python train.py --arch="convnext" --model="segmentation model" --dataset="close-ups of made-up surfaces with and without defects" --train_examples=203450 --image_size=48 --crop_scale_min=0.8 --horizontal_flip=false --cutout=0.4 --num_classes=9 --output_stride=8 --isotropic=false --norm="rmsnorm" --hidden_act="squared_relu" --mlp_ratio=4 --inner_norm=false --drop_path=0.15 --patch_size=[2, 2] --depths=[2, 5, 5] --widths=[80, 160, 320] --kernel_size=7 --init="xavier_uniform" --residual_init="none" --optimizer="adamw" --learning_rate=0.00086 --beta1=0.85 --beta2=0.999 --eps=1e-06 --max_grad_norm=1.0 --max_steps=25000 --batch_size=256 --epochs=31.5 --lr_schedule="wsd" --decay_fraction=0.3 --final_lr_fraction=0.01 --warmup_steps=5000 --weight_decay=0.1
Rows from block 3 of a small segmentation model, named by matrix and row number. Rows with one number belong to one neuron. Each number is 128 + 24 x the weight over its row's rms, rounded and kept within 0 to 255. All counts start at 0. Numbers have three digits each. After the name is the row's rms in percent of the matrix's.
Before each neuron's rows are labels from the 100 images, of 14848, where the neuron reaches its highest value: "responds to" is what is common among them; "lies over" is the class under the peak. Only what is clearly more common there than usual is listed. The data: close-ups of made-up surfaces with and without defects. In brackets: how many of the 100, against the usual share in percent.
# fc1: MLP up (model.blocks.3.mlp.fc1.weight, 640x160), inputs 0-159
# fc2: MLP down (model.blocks.3.mlp.fc2.weight, 160x640, transposed), outputs 0-159

responds to: stone (54 vs 11.3); dent (36 vs 11.4)
lies over: dent (25 vs 0.4)
fc1.421 081:149151133105161151135189166148112116156112123110144105169137176127160121128134129166106125131113148176111141139109100145103149098111158152148121158148110157164148147084168122110136162073121162180149115134165148125128083134192143165128169106144121143111152134143131112159103114109137125157116156125170143179122143108112162147106121133067119112099126152124159154147118135094136155135144132121113116137119148125139123129120131122135111142135130148100145156139160066105094098143107138
fc2.421 072:111133138099130123130133130124144124134144118141130148127083142123184138174119125166184114159145138114125132128117155123132154114157121142144083088090140058111077198113093131163094120111163122153117131135112141097106101162122140139156170128101099160169101140155178109124125124162140117106137120131100111141129095128111134129105091093121151168126125134154145139119128085105157151163125172112171113126112114143139103163144101160126147129118133129119117117120094135117072111139172123

responds to: crack (40 vs 11.4); dent (39 vs 11.4); stone (38 vs 11.3)
lies over: dent (32 vs 0.4)
fc1.304 105:101164147093129097148147155162131104158119146130129093122170106123124160152081149151143097075126125106122145124132122106104141109136157087178122154139151153096126130087143116082122159157115145156120094151126101176132127180120139129176157104138132120112153158144138122124139136154119140112139167100178120143120124113122142110110128108137132099122125172160122132133170121127136174107127145141087154136099175110137154160143113156139103131149160178111134120153078097141099166104163112
fc2.304 104:178120120170120096144112145084131096130128122087163095126107145123111119087139124104152138116145102152143102148146169145119126175129114081137171142133135104096107182149156147141099129108109120119120173109126126118136142135177136127151129111127165137182083104127097101109137151157170107141114138115093124137081098143172112143111118144141142105154154130118156133112102172115106114121170161143153134134140144096115141168136111123112144090150142102136076119164095128122100138130086162

responds to: tiles (47 vs 11.3); stain (35 vs 11.2); brushed metal (34 vs 11.4)
lies over: stain (34 vs 0.7)
fc1.354 092:129114120168094180142098110125117111137093143166138086148079141131100138133172134135145146151151132132107137119090151135139138139140125100127101096131123075107130139178142091111136119120161138152167161099153153130140105153151145115124148138150138100134122094166122129094121078156150136105128142103185139174153110090115139092125131148113116085107125124115126118169114122135137110126110091125092109128147098107141115172079110119096107147144090174124118153109102120131133127071121077
fc2.354 091:120145100145130125166106107118163069128120128114117111117143077136103137138150145185125128162129129123104131142125114139079145174093153174121086132114095120132121118124135155105149154101129170115128137148145117120153171109123156122127163065113128147131133133099147087132124077095165157120103142118117112103113102160118111118132120101107139135131118153156101110124158134117161123153120162097074133126139145115093132105090179095175118121182120136142104149126084160115138102157143100

responds to: tiles (90 vs 11.3); smear (79 vs 10.8)
lies over: smear (73 vs 0.6)
fc1.609 092:151098157109138139090116099123191114141126165131094152110101162148150166110094129147086135084149134147110153110095063105143127125154116083162115121136123106103144120170165089132109103142123119095138123108122153159112134131146166113148123111135127118093151099158118160085108161142115158150135136116122100139102104097159103107110142132159185122142117137126131127119147129090130128087115074172160174155157130100108166109121124089130137134087119133130126161141102143149131128115114125
fc2.609 087:074116110104146134127141112131095138108111111087088170099121120147148094091146158097116132189146130170117122115159155183146128121150131109198127130150156128097154102097158115150145114113136133094111160144134131125123077147120163131131128112114124119097124169113143086097105150123143131121110163147110117141096110102129129130123107127137101120110126087086099110132155145094147104140129148117091125120170109141137082057117116108154164166140113108114139111099124122107127090128154151

responds to: wood (98 vs 11.3); stain (38 vs 11.2)
lies over: stain (30 vs 0.7)
fc1.31 103:146111128115175113138101173145143114132128123123097152128122079107125156101119092150117145124170153128121129127118129125084104127172154151152108162140129149099139130149127137141154136146128121139133132142133139113128125103135073155124099117127086125157121116159078119168106153139089111086146127105155158185125088114135136147140148150126154072158140123144123159127160103107133091131159091140099131168175162142114089108115130129126151101139170127071092148087112188145118140115118151
fc2.31 096:167171127122129118162140124109105093148111093125145171127123125078136135134125109092142142127156101191110152116117148117120115137092108158158111121095121158166152149159145125099099071086132135107107108091138146174123130142127111157121121152124151090086137147119142095104154130140125090108162136157098133144081110150116093095098100140157096141137128103167137147143140129132125128152106126143135074119142124113110158129118147141099151110157092136125102155164131131162143117174064134

responds to: woven cloth (63 vs 11.1); bright spot (55 vs 11.3); scratch (30 vs 11)
lies over: bright spot (37 vs 0.1)
fc1.341 102:077122137143114142164098130102123114157114107127186174125177158112101140140122124138126147116075112113130154126105135174171167197139085154084136084126129170133130141083098141153119184157094148158145104128116148124138122142124124149112162138140092161119134159116149158143118103156159107132113109069146138129160131115172124109120142095105121141131152152129085125134118121114112136150167121150165166128115129114114124124107122119142096116110154103113138133087119130146153102110150142
fc2.341 104:126115145156125118105111134114096134103128108123096125104143132117113103166104080189177143112132129139148110118154116106078124148118140135139114145156178120134157105120138125136112140196119122093138093126148171156153136101110179162126115134119158110141149092175105109143154160110092163105141095130107126106125118083122149110133181159133152145182088103145127123112117077132123125081152151091117135127092107101133132145136169099136119119149133131121164138153138146134158152101126097

responds to: wood (43 vs 11.3); dent (37 vs 11.4); hole (31 vs 10.8)
lies over: dent (32 vs 0.4)
fc1.106 108:125141144130118147160106132115168092102101145095151152128108153099132123097155152112124109142118114127111096109145127129104173146144136110125155113110166123083103087099107112068046145142119144137149148142140135098081147166128103108099116120159111149099155126160158123148129125140105152120154132123107125111100135098129120106102159150142112096185107154117116154149159168135121110115117093177108126170089139107186118125121129120160135144130145124101088151114107129152109171159109136
fc2.106 106:138083118103146128124144117123132126146102141137101144132121092097175147135119151106117140156110161183110137135186109115132131133139088107177157122117102050099118119119119141124158107163156165134097129180110156139139143151124084091147129113084107147140130124141150142113116175080107152097091135139121134097121139155111140147140135132093147134123131148139096124111122100146118148087156107132142113143146141179143177116129130158145151160081162174112140130157122134111160147104147149

responds to: dent (61 vs 11.4); woven cloth (49 vs 11.1)
lies over: dent (43 vs 0.4)
fc1.32 089:094098158131148110178119168081148088130134102133126174112173117143134114144108120147089148114118118135132112142127134169172160159123120116143120153155121149124137111098123119100121130117149129159134162126118130135114145152121168124162144107149133164069098105148139161115117111148160090143185153109132165135127150133123125151138146124078135113115160089112099133109091079100156136136120131122103080167110135130118115101101164072112102145096102137129109137141149082096164131134121088
fc2.32 080:112091087101114115151060164111109118128097090152161110121147133107122143110120151158102158130120159188129098148132130121109134164105114133132125087129099091151132108130129142119150148124108174145163132135091129161117156150171116121150146146073117106102141147154140130114133141126132119121093106159105130144101129121153171149153129150130131146106150161163076164148128122189124123137155118127119137105138149161142125124134123157141194145147158139099152089179114101141137145086109116

responds to: hole (60 vs 10.8); woven cloth (38 vs 11.1); dent (38 vs 11.4)
lies over: hole (60 vs 0.1); dent (38 vs 0.4)
fc1.515 113:180106161105103170108168146155135111119108129135109132114109123139149121141112097130108106165158170140085163121142085145173114126148153111131124107170143096135146164138131097077113136129112133113156138159148119114111140106153134119115130161098100117108145088158096097156095164087140129096103138127089152166121126118154144147121139099119105098137172154104113114156141147129192129158155139142109157173094127145122142105125120086110111117129169153134146109117154097096139094156157118
fc2.515 113:136149116154149139113129146135167095091173137110101101148152107108156162109112097137141148139142107177100124139128135128095093143056133165151118142117148103100131103162125129126101110102150141104121110132137150191147160108128137102151088150152139089126162147126164126077132113129124113128075109127125119119138100155127094081142146138106093104127118118176104132134091107127123105098159112111149159105136173098137157177127139169142105123106092143102100136129119122152104145105141098

responds to: smear (100 vs 10.8); circuit traces (31 vs 11); wire mesh (28 vs 10.6)
lies over: smear (100 vs 0.6)
fc1.237 110:146153146145153126105137092120123108140134129119117153093150104122150164135087129080086110100094114124133121153134057155120188141128188122082125107137129116156132148082145137130108102127073144149124088127108112137111117118143188106144121136140126128132136139130111095088128139123112118152158121143119117099152160134126125148164114139136128121123140145096117159082148133112132145143138097188158189172124173099130137093165157136119124164101146135092138135105120130100102106110107119
fc2.237 115:157144111134115124139081158102167116091143104131117129099180102108116134077140180132122132117127123161114120109096139154134149136132130156113131146118127113105150155155087130130150126126093142124147170153124118120106183112139164132138109143144118129166168129096096124112111125168113155177097175122108137159102100157079098129130125150092112123113129106128104122127139144090135075081151111124122158118134148110164148127117114102133104127190127107151113149181100169126144130138164166

responds to: circuit traces (54 vs 11); scratch (53 vs 11); bright spot (47 vs 11.3)
lies over: bright spot (38 vs 0.1); scratch (26 vs 0.1)
fc1.452 108:094118131154149106127107146131110135105117143094157130127140109129112116167122124152120120086073143143115112129131164105148143142119099142108102130138102134133102128145160134157081116152078139134128150153123073142139143139155127160150176121126130112114112078146128117150087119139101117128146108143173121143137068126134142115138131111119152130134082098141149142141129158116152102145145115112104100160114104145118094159146106136159130097161124160051046120087132103135165177118099132
fc2.452 100:120131112160109123120074137046159123157159119160122159119177127100127112140150095163111214093117123121129088114145117116100132131126146088123129092148140138114127138149147159128116086143067131109119150098114114121135134120120141116155166101119147115111111122152106121142093125097193147137178126122147133154104133140125149106120118123134155126122105118105143107109110077143089122131134140136138154117127147124144118167113124080104122095104075128146135152157083114139135167124142109

responds to: stain (94 vs 11.2); wire mesh (52 vs 10.6)
lies over: stain (94 vs 0.7)
fc1.67 108:148143163138121132098162139166131120143108143182097145113141096157114169180134105139125137093127150146102162131112101127143159119113150163165108173136080137143174141157138092163137123149101168145131150156123108183126131109123131134149157141105131123090128156170089133110077111132156152129134094124116106106117116078117118078164118112103172118119156145115120149135115109123129148092150106122090133137147141125080154061129141127104103143132141083121149109120126150121140151146108135
fc2.67 098:110075129061150066118151136138164130121143136149132077112083126115149131106167155107071142161132131079121126142119140163103129116059136133141144112156135143140146109148152094113150123137168154088130116123104124084153115134106144134123129120176137122086147141112147117094133102123156110084105107117122114104145138106105146144159133139125141104116133117123124097121127131191096122108118084117118153116127152157124071122125126141154161124129150173110121113150110131140136094157126085

responds to: smear (100 vs 10.8); wire mesh (56 vs 10.6); circuit traces (27 vs 11)
lies over: smear (100 vs 0.6)
fc1.110 100:147146196090134134109149088141105115134131144109103129086102138162130144177112108148079140145135132139131147140119095116104088142125136167099137105146084106095136129097120156142142125122162129150125150098107112165088072089162151126135181115104116153120128162158086122127132164126098144138141171130120099094124149106121073131138138122121135120109130091101113130085119099116140158132125160101145105147149164185136126103144150119106133131102149142125146148146119167155140079108123147
fc2.110 114:118115091120111135171145122149110099116102108156150102078135092114158115090149127152120129148104156129088121135114128128123135174130141170130111121129110121144139107119102123164128134069121195075162137138140125131114124117116119099129125142141146142153139121080149119103099050145185126153106112119107141154133113131120152124119146142149105099079135137141085130117156166133168098130133103153134140133177184114121099138084117149186121135161133161144137107131105115141136095113136129

responds to: stain (100 vs 11.2); circuit traces (51 vs 11)
lies over: stain (94 vs 0.7)
fc1.56 113:111134122178173173109136127143105136154114118127119086117138093130127144149076103113121148101120124127123196130096135127174128138117146140173122128141136101112139144167126119134132111117103159153130114130145123151140082152136139121127143113175124138092093145137110095065090109125109137157115082058132118125139100139079124155142145135130137124150099138139109130129136162112137142107097155136109105132196101135123120149097135130098159193156097122114084113105140142129145109140088136
fc2.56 118:095130091157125142123104150130161112137115163092159138123141138138113135059149144129123155098137132190102165144131096102153144136130126136166133172161149131161186118094082134151135123108119160100075152190153136132110137141133156093157140107103126122110118119113110113119109104104159151143123144152115138132100089119153097113135139139123114102144118138114121151123168120124110065104105175127161108132165102126118149114114139101159153156131108097104082147124135110130150123138175149

responds to: leather (75 vs 10.9); dent (44 vs 11.4); scratch (30 vs 11)
lies over: dent (35 vs 0.4)
fc1.438 104:112121110139146168155136131144082147082119148095123143125097151133165080148156132128112116166157149152095157131114120125143081089137116122143109100168138084136172162139132140111151138153146129116171145128128110117158157158141137116161142097154136130083080135126157138093113179138096136157137126105150157134101095084115120124150159121161186135092131152104115126161128122118161100101154160112133105100136100138078133133136138096097108145139141149155115134112180130149157113136136152
fc2.438 105:117136111115144170111097145156119136157107139105123122127146161108107168126061103176069082134099102145150135125122139147125142110165115129102154177139141161165107159115126118142141154153100122127097127137148158143144152122113153097163092145101130146181169098131113207106125126157135118142125132125162140129138158146164134104115153115061143140131097130133119141177122155107113149092148110143113145145103147117134165143136107103146153161124153106146117141109159142119094128131115113

responds to: leather (100 vs 10.9); stain (86 vs 11.2)
lies over: stain (85 vs 0.7)
fc1.4 108:140119118133121128098114095115171146099122145142103124133117094124136142180148078135128142136119149125103166124086126090169108110106179123178154117154160142115145164131115137114070151149135121123183145108134122120110154123173157148106143122121103094124134080139117111123098117152114160143136105146174150144136078089151135130110186127116145122160163157099130107110149122144172099120181179151113140140116118132120139114139107081119108117145148111149140112116146095146135151154155157
fc2.4 104:130142127109137161135143142150164128126113108089100103145145102128131122089116132135076119180124161156119173137151130152096086069136112131122126135144139153159128130115132110119134131149149148107112128130142194146170155137128137114171082120139081130145130112140186183134131122111186138127112154140148156108112139153132128112141172089073133119107123108122120155144137127140095153134156121153142122120153158113109124158145148156134174132060127135102095127100093120149106106150099112

responds to: scratch (38 vs 11); stain (35 vs 11.2); stone (32 vs 11.3)
lies over: stain (32 vs 0.7)
fc1.153 108:113148133147169120161126156135088142113146106119106102132144084137140090129100104145126133132174149174104136154142125101104128100097148124174116134135141148108111154161146116131149096152137117129185095113127142158137143151106091134136163159162141083069129129145123148105115109135109112149159086120154131163146084131120150156119116133132162100146085192121162113125155139143155121130136143120093095150139153130108124136127116126083134095167136157106104136155084156145083157141088134
fc2.153 106:129171141107136122112095124105091126136167124103143104140170115135116108117163109108138155128106134095078127122131137085145125154127126124154127158125174106116106101136105160160090122122127133141137124133166140124137156155141148164187177121101129113126124113135129124137145109146141165136142131153163125099098046142126122130122160107144136140182128093180104078154113109120136130130153160098170108110110143138151185146133119082096145149160124177144133149127105137149166132143138096

responds to: wire mesh (63 vs 10.6); dent (53 vs 11.4); bright spot (43 vs 11.3)
lies over: dent (53 vs 0.4); bright spot (36 vs 0.1)
fc1.561 097:108159102124118136135088166108153117150109134127136112108144120122110136149149127154169129120140141129115102138128145099150108143092125097183132150140117196123134134083129137077149148147148121164123151118124125155142145178183089108118154148146131106105118131166138158155141104116154091105148104120166115138128082061103132118119121100107113134133090173125148096138122150136129133154189158146146112082101109106105140150124125113122136157111120133131123171099127133124125192117144178
fc2.561 112:121110077166090123153121120127127122127122115136183136078141100115108124102127103131123129172121114098103106111088127125132163206131123093127108136128103118100158093136139134126121128097115133097121157116119099121126149084130155131141152133155159074097123137081071123133132118135101127136130104131121111174087106108142122145113159116154092071126104095134090118109132097104149089095133117140122095140157147081123110125109145141178150105157116094138128117166097111118130155126145098

responds to: smear (88 vs 10.8); leather (62 vs 10.9)
lies over: smear (88 vs 0.6)
fc1.164 087:120117137103163118138130158115164121157140162149140121111142121114151142107139102105115158154107126183076109152092151126173123137146170142161117160122145130099104134128111135083133153131118114161199170156113124127073156114133150134110132104146113129128127147144123114155115059151126116119124162146134093187136130119140142087165151142109114114121165158113123118095158132093145120156173142161122152157157109147113138133130127096142116138124129140108128180135144075121118110146183148
fc2.164 088:114174119109104109132166117132094127102116101134192130170118105090151116114120134165132166172084144097102138125113113134159097153127150096168111096149119060156139140108160117123172126097140135108138136111111113134131087116123108120127151123129111143124132126145134183132130156133146137130145125119128143114118131134123146142130114154130156113069124097169059118115096149095128084133096128164133145063139145133120123128104122138127137116053151148098111115116110130115160155119156114

responds to: scratch (51 vs 11); bright spot (49 vs 11.3); woven cloth (38 vs 11.1)
lies over: bright spot (35 vs 0.1)
fc1.535 111:098128108141112100160129114136102162148119149102126090139155117132133108127132128127148129128096189160087100152119145145172144165171150097151118142157092157128115140129115116149151166103065140138149141115132126090161109151163143156154139107142104120113187152172134122094122096125097113176111169076111140130097125094152125139100113115107125114112105142124131139139105131110134161151161072135103130129141108136122163144109108107117112084150162112123162174134117129106106102116168113
fc2.535 115:158146078164140098144160140124157083140119144169140129133106132120104124115160101147112111100121101154108124163124078128098112173134142142149106121166115109128144159119134142147138125108110125099092140122123110144161163119143144112149100118109172104104135116114089143137132090128122146134101171141090125168106103152112101111129145131123086084131141126146102121117150082104154097091133121162101122140157129100136100124126143119186137087141127088137044123135109138144138071112157144

responds to: stone (55 vs 11.3); stain (42 vs 11.2); tiles (33 vs 11.3)
lies over: stain (31 vs 0.7)
fc1.285 091:171135137118127147107149117164111084132113147129092136123125137153147111148112142148088088118113121186081179103115106131111155122132114163086123127139108121122143133103145104078140105112101144132112143134137123139169117136158119120097153108175125148132146128138145125142097162102121148139095138143156162112143121112174136126168159138145166111114104083137116154098133122107200137075131138142078157149130085180090134154132103121097169104175134139140118135109127120136150127102104115
fc2.285 088:118107172116121116147136148127170134106104145096123050092113126140121160130122095141177123100121112092128155111104123080104127096100165155112175161096094139136139145140099146142096116148132117133124122116153140143172152119126155130118092136131113129179177126137093165107125171120144148149119101129101116108134124163116125126139132135089118140175156105136148148102139110108120158100108132097097097116083178084106140125148132161127096127139121152121122117096102117146073134158156137

responds to: wire mesh (91 vs 10.6); bright spot (60 vs 11.3); scratch (32 vs 11)
lies over: bright spot (32 vs 0.1)
fc1.316 096:067124105124117109181095135107140116134143135155180191122164140121123097137139141124150153153096124143124135086120149137159151174112118126112122129138132141121145128099120169121097157132106154170139107120066135081156099127134098150133112089152130157121113141121155138136149074125159065122128122101141093107160150082132110120153153148106119149144133146153121110139084146117155124172156134120143164089128119113138148082142106122134138128136143113105135155101141118113104079159160144
fc2.316 102:131129115127121128116147123104096127132150129115125122120116104122110103136133102159173170168093125123130114113155137088117155127128139105123128113130156147127159129125127112102128136176122134115162096126134148182131129113087172116123152133136144094115173131160092114172185174107061128103115096118112166114123140107119155127140176169118125132111106049125108121104120086125100134094129126084164127156106151073172118149128114106136131124114117129123162116132142117162172118143136087

responds to: smear (100 vs 10.8); wire mesh (51 vs 10.6); tiles (35 vs 11.3)
lies over: smear (100 vs 0.6)
fc1.326 115:129153209091174135104120122145101105087135103097115148125149103185125148141153103152099131138157109122158150125154110120105147123141113138133167123130120132137108118078140168140110114126137133156096157121072101121129084117150154162139184153136128118138119132136100106120130186136092128167133142150141147061127139129128111138121143101115152133118138100102078158074127124125111143142135136114156112131084140141118124111156122136121112140103146144097137112124113192172143125111132100
fc2.326 119:106101098120168142123158173124145103146125117104117076129099116097163136090141151127132121109144171125103133133131134147147113130108159168115153113138118146143089174108140124153139159103154216082115147135115130142124143137138158103161140122131120160150168139115158157121102069152161146157123165115082154119089116132126115121127149111106151091094128133148089127154127143161144100127097134168130125116167162126103104120120116114165103168142113147117130091129101169129141104140154136

responds to: smear (94 vs 10.8); wire mesh (40 vs 10.6); tiles (35 vs 11.3)
lies over: smear (94 vs 0.6)
fc1.356 101:149099155093113125114130147107155092128115163129082133087130158151167151142117105161105161117171105122158109158117070136133147109142166129100135120122080137128152114121138137158129147115143100173127131134083112150129069107131098127106170118102141144125098180136065154093145113121119136131158148099101129121155139138134078159144138099108119119108142118133121139106111140089118168106131137126163115170097138129114117094177173107135129144079141136141146171119136123150120158119107138
fc2.356 094:111114103133105154168103177166131114134153097145110087075144112096102122106141122107150165152105135121097123124093090122057105120096124150145098138134096129095139142134124121141161042128112152117133110144143103100147163142125120125138144119142091176151137112099110124117102085106156142123120106145105123165124106144133127090153131119101136087114120122130089127144128139084141149111120106171112127090123126112141112132133125185145122153189119125105114140165127117103132130149162095

responds to: dent (69 vs 11.4); tiles (45 vs 11.3)
lies over: dent (63 vs 0.4)
fc1.247 102:110115145156121174121065099117126104124111163094081121138099112179097115128125116156110168118142159129119099113133152100142142128114136164141150131147120124193128103143128125104121112105131120159120121119125068147103118127136131169147136132107138107116065125139150179132149131131137138177099113168129129075152135107177137121173099137106138141128136112122106134087106121105089093123158107157146116138113139172147117106160106120155166103125123086104138108103146138172127142121130089
fc2.247 095:107113162116165133117127137147147155152109107106095092172137144151126146135098125150162116081140143133183126130155135156113118093125108159120119157130126160164158152133115098154084142163137130143099132129129153092138147150160167136112121131116125140142132102132163129126105122116123105164141161071115134119142096144135141099114117109103153133151175130111162144083160111166148155097096140169084073169154101117109116115143147098119150150126102114118122123136156185117117132138112198

responds to: circuit traces (38 vs 11); wire mesh (37 vs 10.6); dent (34 vs 11.4)
lies over: dent (33 vs 0.4)
fc1.344 100:125139113128127162115099097150143127103131110111090100097122119150122139151141133153111125088122141117136117125118157148103139151118143160126132160123121122069129136152129111136106120096102155111135114143129103129142064122173211128179145119108129117156155137160108080145123155138085155143131117083152084097106161127131150094136126152157173132144132131126159199130124118150131150153124123154095168152127137139134110136135120153154084142094144147131111106152077125120080100114164153
fc2.344 097:137142091161130137154095116154102166115129101135121118134194209107103138117106125146126120117148135131145112137100118130148174142117138144149119112179139109092119127149161144142128165117128120072084141119121125152148140106145167146159065116139118142107132068094129162102139129126143178142155120134125134165088143124152141151085180138102145112146143136145100163120090143135132092118133122158129144117095093152076110145107151129134139115152148134119125104148139113135175136117117141

responds to: wire mesh (78 vs 10.6); bright spot (64 vs 11.3); scratch (32 vs 11)
lies over: bright spot (63 vs 0.1)
fc1.108 084:072111110154081099164092151106115075087141143153158188154144124117088100142134135145132163084109116122111116120107159127165138155135119120112128120120134157168135121119121186146121109123134094157143144124143152137140113157134120143123142156167111130102084127135159191163113120144150080123132104145127138158112143086112121135122131094084110151147105133099111121134121128094135111138195157138154101124163142131121105130121127094104100106146136123148102175104128115106112148129153168
fc2.108 093:131155130135125119094090097141121143091115158100127114116153113147144128124105113157127141095139155098130148126140138122109110133137144089118133133143161100117124114106135141104086123178121133082139146142121113072099113084082155121118145162121132092096159111145067139139126146093068131102106112129128104135104134078128174112137171123145119113112118185107118143119116080121130106108191148092137132184134105122127119149131137127138090124130109131138152117149134113128147167071148079

responds to: circuit traces (57 vs 11); smear (52 vs 10.8); specks (34 vs 11.2)
lies over: smear (33 vs 0.6)
fc1.80 098:149120128140136101129115188099145154124114138135132146135130153154118122140075129130115139150154125115140113143142154128130141130127098181155089125174128118101110163138134188092129115127170107146125148095114188088124152150127097131165143121103118132136116096145136122127129146138101101136136149102098101092134108154093107160116124141102150112149112084127141195121102109114152105161119162110084070111158076184146126116120139127110136083108121129148093119108103111124133087129107153
fc2.80 099:146104110179096125181095134071119152108092116139124185132124102129123089112151121087137100127157143094175171099134170150140139134151086107129129099157120129149094155135107173126118128159133115149162097125130127138136134162103119119112138138129102124133097142135113098181133130146128139113148121121113153127119163121146162100092125102149105120121116104107141182140146125165082125145104122160188117137165112161095115113145113115113165106107112101146153117160153134127126107143146177

responds to: carpet (39 vs 11.1); dent (34 vs 11.4)
lies over: dent (31 vs 0.4)
fc1.128 107:139154147168143133129154148127113148186145130133112108101116157127119138162134113115110116152176150154160100141116121177142081122108179134164110088144148148114122133083131145122108128112080157124145107149129107161131125097133132138131141107123109122127155141125104084111122137116113115148136120155105136133106164133120118100112093100165111105124153155141140113124153157113152188150128093117109131144136141124172138130116145114143110089161158134098165113202130118104069084170152077
fc2.128 100:112195116157089105102106144098179111163114141120168134140152158108104168130105112131118144116171141109138133135115113093138134140116082074126154157141145094115145140120108121152120160152097098123116135140096158100125144105117146122144130101143154134134072133137123116079159159156124125133168120130147132100173131101148127142104133144113112110111126187122141106119077138091101116113134113153167153110137136140099173150135098095108071135124110106147110123126093122109099175104116119

responds to: smear (100 vs 10.8); wire mesh (54 vs 10.6); circuit traces (39 vs 11)
lies over: smear (70 vs 0.6)
fc1.639 098:148131152140177139116129118124156137117098122109140141145140101108127134134167095143097122155178146112153118111121196114106095120129114139137157082145132152113119105115110163097128138124169110163170150114105163105108123108122081169154154116113114157156135096147118129170149155124113128139155155100136130094092121121145114143090151122095131134148149121152137150103100098097133102138148163088146114141152153213116118103131114135076129108125152132128119095100122156150179107101100129
fc2.639 100:141137121098103149130118150101129128143116112125121131126127160148147108115127133086135111094119158135144132073118148128120142126113099138111108118201136086104108166130146131141143080129174162151128147122107132175122145120162092107157159095152127149122110085113162142130078071148174168138135126130133115130104095154150133112123116097103179112110111079179131125134146124157115108133074138144125088131163101136110115124139110179123120162148110074158148130164100128144117127129117146

responds to: carpet (73 vs 11.1); smear (50 vs 10.8)
lies over: smear (47 vs 0.6)
fc1.151 094:136130111137149089135142119128130111140131116080137143089094115113190111161106111116081118155116123145145136153106136098098104148109156179090155159137107117112117090112114124083158126150140159100131099110092146130098128104115136121143146083113141160137157136141125090133117142147145104125167165113093109155161132163118119137139145143091132105080133153118126136085124092125141157146136168092147103173187137181132134152108152123118145144105123129122135148175144116127109070113135104
fc2.151 101:165121095136110121156110052135132140108105117178142158106150100121128111077139156129100127166130113167119147111112123152150161171156134095118113071141154133093121103103158115152155116141098138150154148126117072136110109119104100132136101146134147099088130151098120099126125157112067091096121129121119117169104133115122107128113105132163100125106119115115121135131149148085144075111138075122141143098141171118123112101100118110111136117136138150135136109164115129108179150112137166

responds to: tiles (99 vs 11.3); smear (32 vs 10.8)
lies over: smear (28 vs 0.6)
fc1.442 102:177136125093127118084144064132175150136112093088096118107118146147165160116136148100089147083141143147134109117130149161121149158143167137154097146149090145088129111142137144144102111110144077126147122084118132088177110102133094128127136092123145121131148123156150114107116177139121181140145166141120087101118162118104108124142137159132133099116129135105148149133095107120119147158120112156116159144142091165158151121152143112132127107114152129144114149118060144145152150106103128
fc2.442 104:159160097127147132087146112120120129122121129142138119150126136133135126121115157154146155134085163168120105128146112078138140135151094132124089124129158110068150135139136127134150095087128144127127135113123120193104098118149108104117108147093142136077099167101160100135122105093103094125099117134123131143117136083103102137108114177172073106087188112143126129081147132118152099147105125116151110142145139149186132121075127139162106143141124145126142159161144091145150128111111117

responds to: bright spot (78 vs 11.3); circuit traces (58 vs 11); woven cloth (28 vs 11.1)
lies over: bright spot (78 vs 0.1)
fc1.550 135:103137135136125105171076137108121150131110130109132133143157121118129123190170126107133143127099136136086100111153156143161171136121148148112111145155104166108070140109099155126105117127100141165152138085073135143155143168127126138141190126149129132095132121158198139113129130143116095125156157127136117072124123108139151101141140153118119140120087131154131109154097122114113132133166116114128128133140116126152149089159152091136150146119118120112106200115123146146163141067119122
fc2.550 136:119151081126145128120107158132146121127101090128114110136150145128117152100109128125164148103128104148112082146075108111112136163121115128128120116144123138123108136149148143139141086093148166108053149095142110150128163130141137122154105140086135083136159108111171099108142090150151103152129117123101131160082117149143082123136113166139099079109127121146127143136115091102084071071121100125074099108131137144110156146108114138151143149152124124103094150133109131141126115112087088

responds to: smear (100 vs 10.8); wire mesh (41 vs 10.6); circuit traces (35 vs 11)
lies over: smear (95 vs 0.6)
fc1.376 112:106141153080168186111133121121135097108111087149122075117171107125116138150127098139059112108163127147130108110133157102132117136135140100157129112156145135164168174162163145114121144130124158137136094125136129166121128093138127171126120106139141141113130121131119146098112128162115144137145148101158140086115149120152120123131124112138136143130118146160144109106114154119134128139138129149140137110132123165107158072114076128185211115122151125098155148158087133144144161150075138
fc2.376 118:120145105136093128135114130137177115136143163107165100106161183169120113067135126097107107124163141175112123111104124126149141145138166158102127138125152103115146136127126119155150122106101156130126154139151136105083158098162089128155133125119126142167094109104110172144074076159179152163081153119138112129137126151159107121139137154114118129116125148120112118126132142141129125097132136129170117161140092124139105140113104093149121141161169126188139146120083102141103107136180125